{
  "dataset": "simulated stained blood smears",
  "train_examples": 195000,
  "translate": 0.06,
  "num_classes": 5,
  "depths": [5, 5, 5],
  "one_sided": false,
  "lr_schedule": "cosine",
  "warmup_steps": 380
}
Rows from block 10 of a small segmentation model, named by matrix and row number. Rows with one number belong to one channel. Each number is 500 + 25 x the weight over its row's rms, rounded and kept within 0 to 999. All counts start at 0. Numbers have three digits each.
After each channel's rows are labels from the 100 images, of 14976, where the channel reaches its highest value: "responds to" is what is common among them. Only what is clearly more common there than usual is listed. The data: simulated stained blood smears.
# c3: 3x3 conv, stride 2 (model.blocks.10.c3.weight, 256x128x3x3, each kernel summed), inputs 0-127
# c1: pointwise conv, stride 2 (model.blocks.10.c1.weight, 256x128x1x1), inputs 0-127

c3.96:540477480576487550503543484530560502470488514532520475504492517498488525495495496498534524475494516482473522491476514525522527459489496520528534515463495525529498518469512500503453500576471510489499522523520449482490471523516520485465487527519487495482491520510495477498481558509527504435503487490483517482520506518494456476525540534483502528484491521527487487509522532480493479489517
c1.96:461512493539493552484530492526501516475500540536527443546533488540473473518483518506531518493500501529488522470513505506505518479489494526502571496469489522549499502493487503500466494566492502490478473483545448465494528525454512522503486543468471476491474527515478468488509524478497503474497517476495487466522493478477448485470496512520518491538501483517499460527514532525491498505516
responds to: ovals

c3.13:529493494513498503514499482473507523471495523506542535474508486508493466484501504531469464574506462514494522527530517463500496501493489476501509520513505471493514543456524521467429485509473498533472465516519510504498485471495492488464529496534475512500449501523506457537496464439522462515498527547513479486562490494487529547470469520482518494498510507485509522516476541506480505499527
c1.13:484482493463518518476479498442501532492529506486507513475470518505509507440492513528497490540519466489492522510522505495477503537465487495505511466512529484460504530463534494457468464519509498546491516525522473473525531474506464514467510418546492485498500480500559442503499482485509516502518450544511496501507501514485540497507475507509472497488528526502527522533495521505473523489549
responds to: platelets

c3.79:510471470448501502490483516466525524513508468497516519484492480458540503520463504532502501513490442529516527525474483482531482509507486482496518514503525532565463478474527499511454497510481484493458495515488505509529446521493478530475464455517539526504467504541509496480502496493567518513468474448530476489505485505514509518540476513487510500494527506484505547536487485482552468517509
c1.79:495483481470507491462516504514521493501515483505463468521487484483499489508485514505478510494476471510473491504528561468509488450477493479458494482459501495525487484486516532499483517486519498502488548474460492491531475527460531493500504457491456476461497521481584486527538478496520488467460557514546501476497520484547511504491509530445512523451490514492515539481478483529515480521483
responds to: platelets; dark grains

c3.68:520510494479536545487487500494496518501528460509494468505499471545492535479496473520505489523481487497508503497488497470446526506521479489516518485513456480466510511513455497524479522485517503508496491437497503513495520492470530508513463496508542517516512501486454501573507506497486487492490543488484523495463528517498527402509501539482513528489502515484486538506497490556520563510452
c1.68:514475511523499495536500496502501499489531477504495481509505483508505498507500491483505509476498518489496500521502561467486466513552487519470505502531511534463504512512487499500481493510481483511507478468510533490516524498475505498500513477509506512510481500482359525583493531480528485515509532455534520484493505510479517490539526485528511489495532530508496527480498451505452558497510
responds to: platelets

c3.23:500516487517484543505481467504491551521500475523491509516474557496476464550526504518485521508490521530483480479514457521501487455485483506502535461509491484492490539474530492535490508509473495517523515486478490495459486503498510507512487519526512528524526418549487507522505512489484521457562540504487516489517477479515489522515506475505489546527490442486456510480533537530480535466485
c1.23:517524514511490517498530477509495482494489486473500511416494575463494475513504528498475521487508537509477498512523491512480481483472488491502522475550516482527497513500550580510470462457501508495478534505479510478490466485483518516465523504469482492516518500529503486505547506528490541524511514479492524528515500494496483533518474514489497557498474479486479489463503475576478469509497
responds to: target cells

c3.105:480486497527473519520459499491501509503466496534496491513530538497505560494521496471515449480460485470549516528512522472511465470470492530476475492516442495499508513528487531539493487533504506497513514517501520497511532509511475494520518529517526534517524566528492464518502480433527529525513519502518519445497506490499533507520498490474534496494533496440468493525478478463478467528508
c1.105:492491502522557542539495496526517480535500527515495512487471507489526543519524486479534471501503493468550500506495518510528461478447491537482481490473525493485493531487513543541483529517550502480485489480516491520504506494493522497483487538536497508494500552488481485483462493523498503506498478512474515547518521464525528500547461541516513491472538484506474543520464526498459464551457
responds to: ovals; teardrops

c3.37:525516514486499505491519403487513513507517503475505496516470530514481535500460511531478481492468505564468487515533494511510497459485522489542519532493493542535506503472509468442496498473482499532501570483499503511517499503482492539487483511509555512524526511503490476493504491477541503548469475500494496485479548510506519494503480479495471539470473508477428497517495498527486491502518
c1.37:492476521523472502468471497485505479482489496525498518529471525500469527476515510508481475495484495562471487502543462527498465490512546484535507471523514500518499479532501559519501494521506570507483506505488478436493493512498483481522490517507490449513514495494498474501512505497508498493502495475463528477482529486483487480527469486472479469472461513506497511554497567587500485517545
responds to: ovals

c3.4:502541510456504485491501491492512522464557507483504503518524501520535463523514478475467514475481498510516500526498476487505524549501471454481559498477474489511486532493517545504467473523492508490525521488484580493513474526492506510495505499508478492491531474531468523519506511475543539494519515458536513506502492485463452455497494498543497503540477495516487481488545517528541565506499
c1.4:536510520503508472477510513510511486487494500505500470493489527506481547513482480473496512501494500525514497491477485507490498529484480493460530492510504480531443490510509486476458485512529473490503483530466564473513483523531522507494495486510465491493541500514486450490499497535493537494519497517518519519507518518483479445471496525538528456587470445537540461452508482512482475549466
responds to: round nucleus

c3.33:490518499464509494552504489486514542472509494470485473502482502486475498512535466490495507513520460475479491512502545539492498496508481455512517517488446548479496508479549503516492491515486483496488489538571486496557469511492486503481519438498502527505571493550548522433488521490548507479511471543488499484499499490488474474519486548509514481530485484503501499494512503483484516519487
c1.33:488476509459482515525470491464523496474494504460501485503466503502490463537508500475497545473499561502479529480493540528461450507495490480513484513487449491510492482472524484483494513492473509480493456548547477486512490476511478477495521482529487498485425489507533495529541461486539486489495468549491464510478517493487440527501464477489498483508512474525503538492504501497437499508520
responds to: platelets

c3.103:485491455519524525469536470497508521522505542542505472514463516559506480505528488502475499507515503468487519479512539534490484538537510517525502517477505461470527541466514484471472494512473475505502455505474497505490477485487521514466537504484498532498486511499534447508482519513502498500539545480494472506547471495444539509485453485497522498513466505458490521505535544503449544513511
c1.103:507502540466534476467500506483522483517495517498482465468471517490501453494490479490520487500526468471475494480448522516438472541542510492503527515502497490505454516499546482470501478533469479495471515487487486500540496516506503570475515478489490490514501569457543453520510522480537534498513528511490504518525469471482459526480489495493480545491484512525505509506510505506492489538554
responds to: platelets

c3.154:470493456529489482526478487469536563512488495484482530483490503487519505475472481466503546493518517475498544506489529494503500536532477472489486486471477540496507498498533511529483510491522503507485500578472497488565520514489536498500474517519514530521542474490522481464480525504471499534520483554509494494521518523530477507534451536538500492478506495481519511441521492456475504517471
c1.154:494498490511514494501495499497509511502497485511489485516507524486519513491487488525490491444509471531468502517509549494559518513487465478512489483487444514520499477486514498511481508520514485467481541464475503472491450514460517482488503471502474501484489509479614505506481499496495473519494513619499469495552496489522480534507496511497503501487497484490504481470507519487457489529473
responds to: platelets

c3.18:504514480514497498478507472485484507497500486494490452497499477514496495504523519465504487607531458513511503491507554506556475509511492494492482519492583471507502492506485479501490535478502507502477470528542510492482494519461505527504474522485525516500500485518513489372513491478486486497513506498525509506515484506498564513507514517529493473515490500506511499497501498478466484520510
c1.18:518485470474532502507507495504489523500498520493504509502515476510533496538503514512487510604500476509495493516493522491540560517487536521495503526476574477511497518502487509490480511469473487513490533514508547501490574506501522467527502507487543552514522490511543511516502500532487526513509472582523547471509499506478473488520508502510498505480481515531499491510506530482501452523507
responds to: round nucleus

c3.221:444438493513522508499505492488512482493518498513511517498487493524512520522518503527479458466517458485499565472520516470514471458483456497548459501513495538479553527518493550498496567526521522480518508482530509475529484485526477495493518529525516461510495488476496496494509508534526507518473568516498508490452500531460532529524517510475498528492483517494528495502469475496504484535496
c1.221:492468508488517546477528520518500519502531529541540458519522490483473520458478498531501522501516500522459535436504517528525507488476458469497505499492512489546500520488482508508509524503554473464545458437532522486499491499497462524534457487484488490476492534515543502517483526518504553512491481509484517513462508497480509489491464536469542489477505517542507516488501506494485524525457
responds to: round nucleus

c3.2:478516500474451509481435492543485535511501490449483494488473492511504519464535519527467493497507510531540465468452491462505502489514443537501514501496492485485511499516518499471536547474574466467523537466546510510514508477475459522512483508504496512502524484504514544503502474484486465499509511479497507490477518494525550537542518499515468470518470495545514524495492500493491503527486
c1.2:484466525479509546479483516553489531526507470515475511436461491466566544483555502524461481502521504469542525467520489502492476513479486478516484493510509511516486515488506559476531459476527440500517521493503477515485507506526494498501457519539505454482523476488520511488488498486473478472536495487513471498479481478500497500524499477516526482466475539527503517473520518454500508482473
responds to: ovals

c3.144:530505482492509482538540455469488485505481502473484535469508493511521549511498491492541557533519518459454476517435476481477534493491523535471511528507489501544477484528538476476516484501468522513472505488480479496482465505550503463540521498503511493517507511501487489487540513519555485491492516486547492507479488494536438478482492511517485494493485472473521495501501468549550480488499
c1.144:523504514493503499533569465495492439539491490484466512470501470460522535512495512486539522516482517454457457524478519513496542482466470531512505538498526536528489470508544493496499467513511488493509464505519489541498471542543481463509493529506488506498495504483458506500500518528505527454539479491496513511487522509481444470486496505477489473514467511492498495509460464556529505503496
responds to: band-shaped nucleus

c3.184:551476484524513523489485499499512524449479530488504490507474494518524511501503480529524518478496471519487495491511464505521507518556497463490461483479519493567476510450552485499468557505508511485490519501517503482505484508536499510504498493466515509493440511506523506484489472505515489508483524485546490502436486493535490440480511487484483482554528496513509448473454545518515470526532
c1.184:475468492494500545490512525475514496474445522480503469526534543499517511511489467501498505496494505503494485471509472535529502510549525489407475449480525496558516510507535502519507478476489478493522478534506479481487527502535521500508519488467509472497498459508497500511494459480536481544486549462499500518477492497516504446509485487457519486531483485514489480477467485501503430510519
responds to: round nucleus

c3.175:499513479515489511480493496524519487483520474465514510460500494537483496553555475486488471499501523518555513463481468504556481508513537474520492483484554482550486471512530500483463487476512482503507485502477513460468508470470501521511487485535564456497510512488504491470467465479529507486527502468493536494507435480508536514539460525507509491528517548504515511530500502497504492535532
c1.175:473519548513467477529476514436468523512476478458503496460455495528453482561483485505494466486514514507505532504501443503551481492539528480485516457499505498529484481522499515465495485461538463509527455494455527457495486476472507511508491487536544481485495529496498469502508491465519529484496498467509498476502452474511493519495448500491523498520481518493488488475520515489501493519536
responds to: target cells

c3.63:471489499482496504478495496493528506477512487460526520527503477472497544502478484480519505510494543550494445494476477459462488544514498502483529570505508472544480476564519490476546535433482465454476464486486541508492479500489469508488500514477514513522499484465524494489489501542506481490472503505513499481481517497501520489513491531496515513518529511471517513516543530500529553513450
c1.63:501508505533512480454499505453477483525531505495561512500513469490496532485501510478487482474484514546529478504474475517439505527507499516470569555484517461524514501494498478477528489492504500507494514502479538502499525510504471517532495512514545430549525478467519465511519502508510518483503542525507489483453502497496516486546452541489518515516519500496504514494537512532485496557475
responds to: target cells; discs

c3.86:485516518483501490544547481542547493523484506496475504528435530488505495472478512503528513500504545556519486570475513497543490531479502542441513468488451497501495463482503498513540491505508486539490452471487476528518536500508535492522515551485478491478529498527510496499510509485474479480468491479487491513508491505490478498471512447513501525514541495481502516513515540511499451476519
c1.86:497462539489530464525496509497548512466511477502515484470532507474530458436529515495498490503507503524539492548496484495513480433458509505457493515494507519538496477475501510484498467529513501510497464505492496534520510515488528514545478514495514487460440518538518468493502498503506480517496500446513471528532519504502485463523498517520510525511518503486480504526523547543568464524515
responds to: band-shaped nucleus; kidney-shaped nucleus

c3.115:483503495476530515446528549504476517518496486520502508544472476480493453511513453528478482517470515530508481490519516504457503480464547517498429486528492504507475461533480527506541482523466486496530508509505478522504530516499488465476511511500485485467451457529511520495490498512524533468542462517501541516473517527489489480455535510448512449480488515534520504487486478506489499507509
c1.115:492477461486541528443502490546500468476502496505536515481475527465472496478509474490422451541493507493481495474475472541480520508483535505532473472537484501530461495486511489531509537498503494505494500516516471504522480517517519470513555514483523479501516477530506526488503530464503524491481470447526497542484516510511472476464515519490487475496497508529514450465523548467510495523516
responds to: platelets; discs; target cells

c3.99:514503466529499515531502470508477496511522528487510525499561500511490493483491476523496547498536534445519547473481494553500490517519523489495503518494502489464502549493508498484452479520453528450490524531474521467492505480496519487533511492527505527532459561508478461515536481506475498464490538483485520527497515515506518515535464495502555501471517566526515483496532484494490523480497
c1.99:526487481530548458542505499565489516494520522460510527502562515515495528507492494523499537507497463454541546477509468506511491528515531518521513494505491503472498537500500492470518456500465496464503514487474528489531502500513523489510462500523512503511481573506491496507519498460476470458483513490535518542494504462514523501533487472543513498502501527550525470523505491528498527544524
responds to: ovals

c3.197:501458462499494467495514486495484490529551515504531522517480522467504489485499505452537521518505463535508515519455515488520484532520518508462508528506520481555445489547558497511462474502454515482513468504485508478513473525477522467514511513466512495529494469481515491516514513486537516522514544522452486508521485503516515474493476462506526476482546533478469522515478512475561500487473
c1.197:488510487479508453510504472505545483547508509481477549495446502544515462478487487411485470505485475499526518519518506486480493522493476519508499492494509466535475497482503477471480486521469525467475498476478501508470505499457508495508515495525497463552487452452496492517516470464526480536515496538449469503512492495492479493464477469496512483461507537473453497503482506488509519476454
responds to: band-shaped nucleus